python train.py --arch="uvit" --model="image flow-matching model" --dataset="patchworks of several textures" --train_examples=72500 --image_size=48 --horizontal_flip=true --conditioning="none" --objective="flow_matching" --cond_dim=128 --logit_normal_time=false --norm="rmsnorm" --norm_position="pre" --activation="swiglu" --mlp_ratio=2 --head_dim=32 --fused_qkv=false --qk_norm=true --parallel_block=false --inner_norm=false --patch_size=[8, 8] --layers=14 --width=192 --positions="conv" --init="xavier_uniform" --residual_init="none" --optimizer="adamw" --lr=0.0022 --beta1=0.95 --beta2=0.999 --eps=1e-10 --grad_clip=1.0 --steps=12500 --batch_size=128 --epochs=22.1 --lr_schedule="linear" --final_lr_fraction=0.05 --warmup_steps=2500 --weight_decay=0.0
Rows from block 7 of a small image flow-matching model, named by matrix and row number. Rows with one number belong to one neuron. Each number is 200 + 20 x the weight over its row's rms, rounded and kept within 0 to 999. All counts start at 0. After the name is the row's rms in percent of the matrix's.
Before each neuron's rows are labels from the 100 images, of 14976 (inputs lightly noised), where the neuron reaches its largest size: "peak at" is the part of the image that holds the peak; "top examples" is what is common among them. Only what is clearly more common there than usual is listed. The data: patchworks of several textures. In brackets: how many of the 100, against the usual share in percent.
# gate: MLP gate (model.blocks.7.mlp.gate.weight, 384x192), inputs 96-191
# fc1: MLP up (model.blocks.7.mlp.fc1.weight, 384x192), inputs 96-191
# fc2: MLP down (model.blocks.7.mlp.fc2.weight, 192x384, transposed), outputs 96-191

peak at: centre (31 vs 11.1)
top examples: crosshatched (26 vs 10.6)
gate.147,087,184,183,221,233,165,201,185,211,168,196,181,197,187,207,206,187,229,197,207,178,230,206,161,215,170,177,193,160,165,183,200,236,193,217,189,212,200,216,194,224,192,258,191,161,210,222,212,221,184,215,244,231,222,184,210,210,218,179,197,219,161,190,185,228,160,193,184,201,154,174,189,202,194,233,203,208,174,256,234,170,182,218,218,223,200,212,204,185,204,202,196,196,204,201,201,182
fc1.147,097,204,194,238,195,177,194,204,229,188,184,167,198,212,187,192,169,209,186,232,195,212,187,220,188,194,216,205,214,171,188,185,194,234,190,175,241,181,184,225,161,192,206,184,209,197,178,227,229,178,180,148,177,208,195,239,232,198,186,205,174,190,195,178,194,214,227,157,192,174,208,205,200,210,194,199,233,205,177,190,203,189,196,205,214,200,184,189,178,215,176,192,207,182,200,191,180
fc2.147,091,176,151,215,211,192,205,185,207,201,205,186,189,233,205,224,179,181,196,211,193,220,177,208,195,202,214,230,210,190,202,180,224,246,260,205,187,195,185,186,175,162,220,218,207,205,185,223,232,202,198,207,205,221,202,199,226,145,213,195,166,198,148,215,163,208,198,201,233,182,234,227,183,196,163,220,235,209,182,168,184,227,189,204,224,218,174,181,184,171,198,194,200,186,203,159,183

peak at: centre (45 vs 11.1)
top examples: rays (60 vs 10.8); patches: two (55 vs 24.9); centre pattern: rays (33 vs 3.1)
gate.78,098,195,200,157,228,178,225,192,238,203,203,206,217,216,162,170,220,192,203,158,228,179,227,197,181,224,192,241,176,202,167,217,214,213,211,216,220,224,232,200,194,215,226,238,174,207,171,201,162,197,206,169,212,204,196,231,186,212,215,199,202,213,193,196,181,152,217,215,199,168,210,191,213,212,208,216,191,239,201,187,159,214,180,191,208,192,186,214,200,222,203,200,224,192,201,191,166
fc1.78,105,192,183,203,155,184,186,198,207,216,182,198,210,210,223,189,200,205,205,242,159,206,198,194,216,184,201,164,212,175,189,181,219,196,200,191,178,199,155,177,210,211,207,207,190,189,195,203,226,224,163,179,202,219,221,227,240,189,178,176,203,197,189,194,175,204,193,211,202,228,193,204,190,211,205,191,137,188,176,223,214,183,218,227,202,192,223,196,178,188,198,221,196,200,194,211,219
fc2.78,106,205,204,172,194,203,187,205,200,212,218,214,192,195,197,192,245,202,193,200,191,235,208,189,200,216,219,218,177,215,204,189,203,228,226,203,191,239,227,200,236,219,207,203,227,235,175,248,186,214,213,165,168,196,228,209,200,164,197,172,224,241,218,247,222,175,224,193,175,212,199,226,169,182,177,196,176,189,211,207,171,185,205,168,156,177,220,218,186,188,193,175,199,178,209,183,209

peak at: bottom left (28 vs 11.1)
top examples: red (90 vs 45.3); rings (34 vs 10.8)
gate.222,088,249,201,203,194,183,164,171,233,203,220,242,214,169,209,205,207,203,194,199,228,190,210,212,198,219,178,202,218,211,188,213,191,186,192,220,188,212,214,224,191,234,153,168,205,215,215,209,211,213,211,224,210,178,191,186,164,200,206,208,226,213,178,200,200,159,235,205,169,166,179,214,233,207,215,193,185,214,194,181,226,185,207,205,190,232,214,191,196,184,202,176,213,185,171,200,186
fc1.222,090,172,207,206,191,188,191,198,216,185,192,180,222,185,159,224,156,197,201,202,190,201,176,216,190,196,205,205,210,195,156,189,211,199,235,207,177,157,178,210,204,213,226,189,169,202,170,236,181,215,203,214,203,187,197,191,197,201,225,204,217,171,199,226,173,224,215,169,187,247,224,155,197,173,144,207,184,223,171,198,217,201,187,210,206,192,193,187,180,160,184,205,191,186,189,171,218
fc2.222,086,189,172,211,185,205,230,169,221,166,179,214,202,223,196,193,197,186,170,173,219,206,192,205,177,144,210,186,202,189,176,199,212,230,171,188,204,196,197,180,259,137,194,190,220,192,163,199,180,220,211,188,242,221,210,219,194,164,182,204,211,200,240,231,181,233,199,207,199,214,211,188,163,204,184,193,166,170,185,198,205,220,214,175,184,203,203,237,196,228,217,223,191,213,202,192,196

peak at: top left (31 vs 11.1)
top examples: yellow (82 vs 45.9)
gate.244,086,207,211,207,191,197,191,205,224,196,164,210,191,184,197,188,217,210,188,167,194,193,201,186,187,228,224,159,213,196,194,199,203,200,149,200,182,194,193,218,209,161,173,222,217,204,209,200,193,219,224,241,213,201,226,211,196,201,200,210,197,210,197,222,181,206,186,199,198,203,192,204,229,192,191,184,220,209,218,222,184,167,184,232,212,172,214,220,183,190,177,190,206,233,209,196,214
fc1.244,098,205,219,193,191,185,179,179,208,229,194,185,184,197,235,218,185,234,208,224,188,186,230,161,191,176,219,202,199,199,197,204,221,197,185,210,187,178,157,217,244,203,217,225,206,222,204,200,185,183,180,248,202,197,186,197,219,188,191,206,201,215,201,212,203,151,148,208,208,192,172,175,239,230,184,192,211,244,206,206,179,194,170,237,211,191,179,184,221,157,180,201,187,203,198,193,214
fc2.244,094,221,207,214,203,197,185,144,165,210,216,194,225,221,200,185,192,232,153,200,191,206,188,189,187,204,173,208,214,216,215,181,207,199,170,187,195,210,192,204,203,186,237,213,211,202,170,178,181,210,212,174,196,214,213,206,219,208,157,193,208,206,236,204,180,201,211,212,160,188,232,214,196,193,196,191,222,185,229,223,202,181,240,187,156,215,212,199,209,228,192,203,171,215,185,215,212

peak at: top left (27 vs 11.1)
top examples: green (73 vs 45.5); rays (44 vs 10.8)
gate.284,092,198,203,203,197,190,217,192,151,211,230,208,185,208,213,210,206,190,187,204,183,219,187,211,182,237,228,197,165,249,155,175,236,229,209,193,198,202,211,206,183,188,165,199,199,203,190,201,167,171,196,235,214,222,240,179,216,172,204,171,202,197,175,179,165,208,223,160,206,172,206,196,218,180,172,206,213,212,191,196,183,168,190,183,218,158,210,207,177,170,184,209,254,192,195,178,202
fc1.284,083,189,201,226,215,182,190,219,182,191,188,173,213,164,221,213,201,209,216,232,150,205,185,229,225,173,208,221,171,191,198,186,217,214,170,216,212,195,177,214,216,188,229,194,227,189,195,186,222,196,213,174,223,216,195,217,200,195,227,210,196,192,215,192,199,225,188,191,195,225,202,204,179,211,161,171,252,219,183,198,182,185,175,169,195,187,218,178,161,187,170,210,202,183,192,181,205
fc2.284,091,210,199,199,196,219,192,164,255,202,180,198,210,237,194,210,192,210,187,197,232,182,236,178,180,165,191,189,197,197,198,205,206,197,196,200,179,185,178,224,207,222,224,211,198,190,202,202,196,201,172,205,148,167,174,186,173,232,144,184,213,212,220,190,190,200,207,258,218,227,200,209,208,214,223,238,169,193,196,210,234,237,208,208,162,206,172,217,179,228,199,198,161,216,191,238,213

peak at: centre (29 vs 11.1)
top examples: green (91 vs 45.5); red (82 vs 45.3)
gate.183,096,211,209,214,208,208,206,171,217,179,186,213,227,183,179,181,195,205,222,209,218,202,215,198,205,205,212,191,183,148,162,201,197,212,215,211,167,204,187,162,235,164,211,159,211,239,177,208,214,163,181,204,221,181,198,224,189,175,204,217,186,188,198,202,216,193,201,180,197,167,229,206,192,202,173,188,200,224,206,208,207,176,175,211,211,211,198,192,214,177,175,199,233,209,239,180,180
fc1.183,101,195,236,185,188,231,205,207,233,174,225,219,208,191,180,174,213,203,209,197,203,224,206,212,198,237,206,206,223,187,194,211,184,184,189,182,163,187,179,178,236,179,186,190,206,184,206,213,210,189,185,170,209,202,204,221,213,195,193,202,149,217,209,181,235,267,206,166,218,145,196,215,178,231,218,155,192,212,190,206,216,187,201,203,196,221,187,200,190,188,214,209,226,229,221,184,180
fc2.183,104,172,225,202,193,200,203,208,195,214,221,194,213,207,184,214,165,193,206,208,183,220,182,247,186,196,172,230,236,215,194,177,210,188,193,196,187,190,218,202,204,193,221,217,187,191,212,226,199,196,217,171,213,234,230,208,216,247,196,210,178,235,210,207,220,230,170,200,193,200,178,215,172,234,209,148,179,205,189,170,209,181,213,198,202,218,200,227,178,220,180,188,185,203,209,216,196

peak at: bottom right (27 vs 11.1)
top examples: rays (82 vs 10.8); centre pattern: rays (34 vs 3.1)
gate.11,116,213,194,173,196,184,209,182,225,192,219,200,202,189,198,182,193,232,215,191,186,161,221,213,192,190,187,263,180,205,162,215,198,199,178,247,195,230,183,179,224,192,202,226,221,229,204,193,183,199,183,187,189,208,223,161,193,199,213,204,213,236,179,216,186,169,193,230,206,190,242,189,214,200,171,189,196,234,172,170,181,243,192,185,194,224,206,223,198,210,178,223,190,234,185,169,196
fc1.11,107,214,204,250,196,203,218,197,189,226,209,227,192,198,191,222,212,176,182,215,203,199,217,172,209,200,187,176,199,158,225,202,212,192,209,171,224,197,212,230,204,191,170,195,174,208,189,170,215,193,195,192,198,183,186,227,160,205,197,233,215,191,218,191,202,199,198,217,208,189,193,214,162,181,216,216,182,180,223,234,242,201,201,220,208,218,176,223,198,216,192,224,191,178,207,227,171
fc2.11,109,197,183,210,192,173,224,235,195,209,165,209,190,181,186,210,167,166,187,219,198,175,221,192,212,241,189,220,195,199,191,202,205,170,190,176,233,226,219,202,226,207,203,219,189,220,229,206,224,208,211,188,193,210,194,182,180,196,189,191,215,206,187,205,197,202,176,234,204,188,183,224,212,203,229,222,192,210,199,195,234,232,196,193,183,239,196,164,217,230,211,250,174,159,194,200,231

peak at: centre (28 vs 11.1)
top examples: blue (88 vs 45.2)
gate.196,096,196,192,207,203,214,203,175,173,212,197,223,180,210,200,210,198,190,217,219,191,196,214,195,204,192,185,180,219,173,214,211,185,220,197,180,247,196,183,187,182,176,190,185,195,219,209,203,219,192,184,191,201,218,184,209,190,168,203,174,255,197,197,156,221,198,189,194,201,204,200,178,232,202,230,216,207,199,217,204,174,182,169,209,184,215,198,212,198,175,202,249,203,188,190,196,226
fc1.196,096,211,227,193,204,198,186,191,205,205,183,205,217,202,213,194,226,183,176,196,226,216,212,213,178,203,186,215,226,181,200,217,210,203,250,209,209,178,195,194,194,239,194,185,212,193,217,189,179,201,199,227,196,181,199,195,195,219,192,201,201,172,225,191,192,181,226,175,178,177,207,183,172,199,173,220,168,248,190,197,214,183,211,219,196,229,163,231,199,191,215,192,205,177,171,223,208
fc2.196,099,202,215,206,236,245,215,190,183,186,182,201,211,228,222,232,201,190,173,217,196,175,194,205,183,189,186,167,214,195,186,221,193,211,210,196,251,226,197,205,184,183,191,189,191,212,200,223,223,197,193,209,190,204,223,194,192,191,193,185,208,216,187,176,209,214,217,196,223,201,196,204,243,215,198,254,238,192,212,234,167,207,182,210,195,232,220,201,209,212,216,239,226,172,167,177,210